Weights of a small self-supervised image encoder.
Model: 2.51M parameters, norm batchnorm, activation prelu, depths [5, 5, 5].
Rows from block 3 of a small self-supervised image encoder, named by matrix and row number. Rows with one number belong to one channel. Each number is 128 + 24 x the weight over its row's rms, rounded and kept within 0 to 255. All counts start at 0.
Before each channel's rows are labels from the 100 images, of 14848, where the channel reaches its highest value: "peak on" is the class under the peak; "patch colour" is the nearest of a few named colours to the mean colour under the peak. Only what is clearly more common there than usual is listed. The data: simulated fluorescence microscopy of cells. In brackets: how many of the 100, against the usual share in percent.
# convs1: grouped (2 groups) 3x3 conv (model.blocks.3.convs.1.weight, 64x32x3x3, each kernel summed), inputs within the group 0-31
# convs2: expand pointwise conv (model.blocks.3.convs.2.weight, 64x64x1x1, transposed), outputs 0-31

peak on: nucleus (47 vs 4.6)
patch colour: grey (71 vs 14.4)
convs1.32 [146 128 161 104 156 103  98 155 108 162 162 122 112 159 111  93 120 104 113 142 121 113 151 127 145 118 118  91  92 112  77 128]
convs2.32 [165 115 189 104 140  86 145  98 135 130 155 139 146 152 154 162 123 115 127 116  98 118 155 120 130 138 113 159 110 110 159 109]

peak on: cytoplasm (81 vs 28.1)
patch colour: grey (92 vs 14.4)
convs1.4 [144 123 129 153 146 137  45 145 137 159 159 126 133 104  90 123 132 126 137 135 155 129 134  96 115 135 146 104 107 171 125 152]
convs2.4 [117 120 109 142  80 127 130  94 120 124 116  93 128 135 114  93 110 140  82 134 156 123  70 117 144 103 127 170 141 103 145 137]

peak on: nucleus (55 vs 4.6)
patch colour: grey (99 vs 14.4)
convs1.34 [138 133 170 154 118 132 151 167 108 113 164 149 126 163 141 145 147 101 147 146 175  83  88 132 118 113 110 139 149 125 149 110]
convs2.34 [163 107 142 125 128 141 118  99 113 166 120 131 162 176 168 170 109 120  90 136  74 143 144 135 140 115 163 136 133 137 177 153]

peak on: nucleus (41 vs 4.6)
patch colour: grey (82 vs 14.4)
convs1.46 [137 117 123 156 143 190 161 138 127 143 147 152 175 144 141 133 122 110 115  92 153 159 104 186 126 120 143 103 132 126 135 128]
convs2.46 [149 141 130 127 109  86 100  86  89  93 135 101 127 113 130 156  87 126 101 118 126 131  97 123 142  75 148 113 147  98 149 145]

peak on: nucleus (74 vs 4.6)
patch colour: grey (100 vs 14.4)
convs1.63 [135 120 161 125  98 102  86 174 155 160 143 118 138 178  78 111 138 158 122 130 130 117 148 102 144 142 116  92 115 123 130 129]
convs2.63 [111 109 135  78 155 112 146 118 152 105 126 112 146 149 171 134 114 163 104 141  91 120 112 132 179 126 165 104 118 123 174 136]

peak on: nucleus (61 vs 4.6)
patch colour: grey (99 vs 14.4)
convs1.20 [104 129 160 140 124 143 107 105  87  73 121 109 159  94 140 111 152 129 115 111 135 153 161 134 128 139 121 172  84 120 137  99]
convs2.20 [131 101 112 115 142 117 146 111 142 129 125 132 141 114 169 112 119 148 129 161 112 158 132 144 132 126 125 114 115  79 164  76]

peak on: cytoplasm (69 vs 28.1)
patch colour: grey (52 vs 14.4)
convs1.1 [120 100 149 123 123  93 115 181 139 138 162 142  98 126  98 140 120 149 169 147 103 105 145 146 120 137 100  98 110 128 127 181]
convs2.1 [122 101 121 102 102 112  99 132 103 115 112  69 122 124 103  96 128  72 123 108 126 149 124 121 117 107 124 143 141 157 111 152]

peak on: cytoplasm (91 vs 28.1)
patch colour: grey (86 vs 14.4)
convs1.37 [133 107  94  97 143 148 102 147 178 132 128 100 112 117  66 155  95 133 163  92 136 141 117 133 161 123 127 129 151 146 131 130]
convs2.37 [ 93 110  93 123 118 133 145 106 108 123 140  95 115 122 132 153 101 151 115 184 152 147  96 114 170 106 142 170 103  92 133 101]

peak on: cytoplasm (90 vs 28.1)
patch colour: grey (75 vs 14.4)
convs1.17 [ 84 108 146 120 120 125 189 169 119 147 128 113 116 156 151 106 125 133 121 128 111 143 121 160 128 148 116 176  72 126 125 126]
convs2.17 [152  61 151 110 123  83 102  95 122 129 183 140 150 143 133 150 132  98 116 143  90 160 153 170 132 133  96  94 105 118 135 106]

peak on: nucleus (47 vs 4.6)
patch colour: grey (100 vs 14.4)
convs1.39 [155 154 121 120 112 169 121  99 103 105 168 136 100 114 145 128 116 113 145  62 125 145 135 154 175 133 104  98 118 138 123 125]
convs2.39 [105 159 137 116 122 112 122 145 118 112 125 114 122  87 134 112  87 130 131 119 202  77  55 110  91 103 141 123 135 104 115 112]

peak on: nucleus (100 vs 4.6)
patch colour: grey (100 vs 14.4)
convs1.62 [ 81  87 164 155 125 131 130 123 142 154 138 117 157 102 102 103 161 147 132 112 152 102 106 140 123 112  98  90 120 155 111  93]
convs2.62 [103  99 104 106 121 115 119  97  86 144 141 121 105 139 103 144 127 169 153 123 114 150  89 118 138 137 156 154 163 131 181 151]

peak on: nucleus (72 vs 4.6)
patch colour: grey (100 vs 14.4)
convs1.55 [135 135 109 181 146 141  91 156 145 141 155  70 163 139  77 140 128 119  99 147 151 148 132 155 126 125 113 120 138 120 148 129]
convs2.55 [156 103 140 143 136  84 115 136  88 111 114 122 158 155 109 125 137 117  86 106 165 109 120 117 108  99 159 132 164  94 145 138]

peak on: cytoplasm (75 vs 28.1)
patch colour: grey (69 vs 14.4)
convs1.31 [108 141 110  91  96 126  95 143 129 179 121 125 146 111  96 115 133 134 164 122 147 162 143  80 100 112 118 174 123 103 126 122]
convs2.31 [133 107 126 114  97 122 130 132  63  75 139 108 107 125 115 123 138 172 122 120 161 129  89 107 140  81 146 119 124 111 148 135]

peak on: nucleus (48 vs 4.6)
patch colour: grey (97 vs 14.4)
convs1.36 [145 139 138 127 149 149 118  74 114  79 142 144 114  98 163 117 130 122 103 116 143  82  98 141 112 166  93 156 128 117 122 107]
convs2.36 [151 128 117 150 124 113 105 142 106 118  87 133 103  98 118  69 118 135 157 119 141 123  81 103 101 129 104 161 162 110 133 133]

peak on: nucleus (50 vs 4.6)
patch colour: grey (69 vs 14.4)
convs1.48 [144 122 145 116  68  99 178 123 138 108 143 158 107 147 156 139 158 114  99 112 163 141 139 142 137 146 150 114 154 157 125  98]
convs2.48 [ 97  96 175  98 125 151 183 102 106 160 122 106 107 129 167 135 172 138  99  87 127 150 104 130 113 101 121 151 140 144 127 175]

peak on: nucleus (72 vs 4.6)
patch colour: grey (99 vs 14.4)
convs1.57 [140 130 118 168 178 108  93 145 117 123 171 127 173 105  77 112 130 107 124 121 141 134 107 111 134 128 120 100 109 145 169 119]
convs2.57 [156 105 133 126 140  85 161 128 111 126 112 125 140 148 124 144 135 158 125 147 142 108 108 137 112 139 165 131 206  99 152 121]

peak on: cytoplasm (82 vs 28.1)
patch colour: grey (88 vs 14.4)
convs1.19 [112 117 165 141 159 132 159 158 130 145 106 128 132 128 135 125 134  97 139  97 134 143 164 159  96 121 174 122  59 126 115 130]
convs2.19 [142  90 120 114 135 142 144 108 149 144  95  98 146 153  80 151 123 113 134 131 126 129 120 154 119 163 152 139 163 138 156 129]

peak on: cytoplasm (77 vs 28.1)
patch colour: grey (57 vs 14.4)
convs1.60 [156 163 115  86 109 122 125 121 126 110 105 124 139 160 146 145 135 136 112 103 122 176 158 156  88 139 172 130 176 113 142 136]
convs2.60 [124 127 121 143 110 137 133 100 121 111 156 118 145 107 144 131 108 129 100 114 133 123  74  89 108  93 142  91  92  97 114 115]

peak on: nucleus (62 vs 4.6)
patch colour: grey (90 vs 14.4)
convs1.13 [106 144 152 145 165 126 130 123  96 182 117 157 106  96 108 143 132 112 131 136 132 148 123 169 112 116 164  92  85 117 123 159]
convs2.13 [108  83 124  95  99 149 169  95 116 143  97 111 128 143 105 127 122 132 107 116 112  91 106 129 129 141 177 122 155 146 155 161]

peak on: cytoplasm (72 vs 28.1)
patch colour: grey (75 vs 14.4)
convs1.53 [172 131 128 119 168 173 123 154 110 162 131 126 111  80 121 126 124 171 157  90 130 120 138 117 137 122 116  95 140 128 158  97]
convs2.53 [126 143 137  88 131  85 137  91  97 139 103 111 145 198 118 152 153 111 109 149 122 152 110 109 139 149 125 134 121 102 133 126]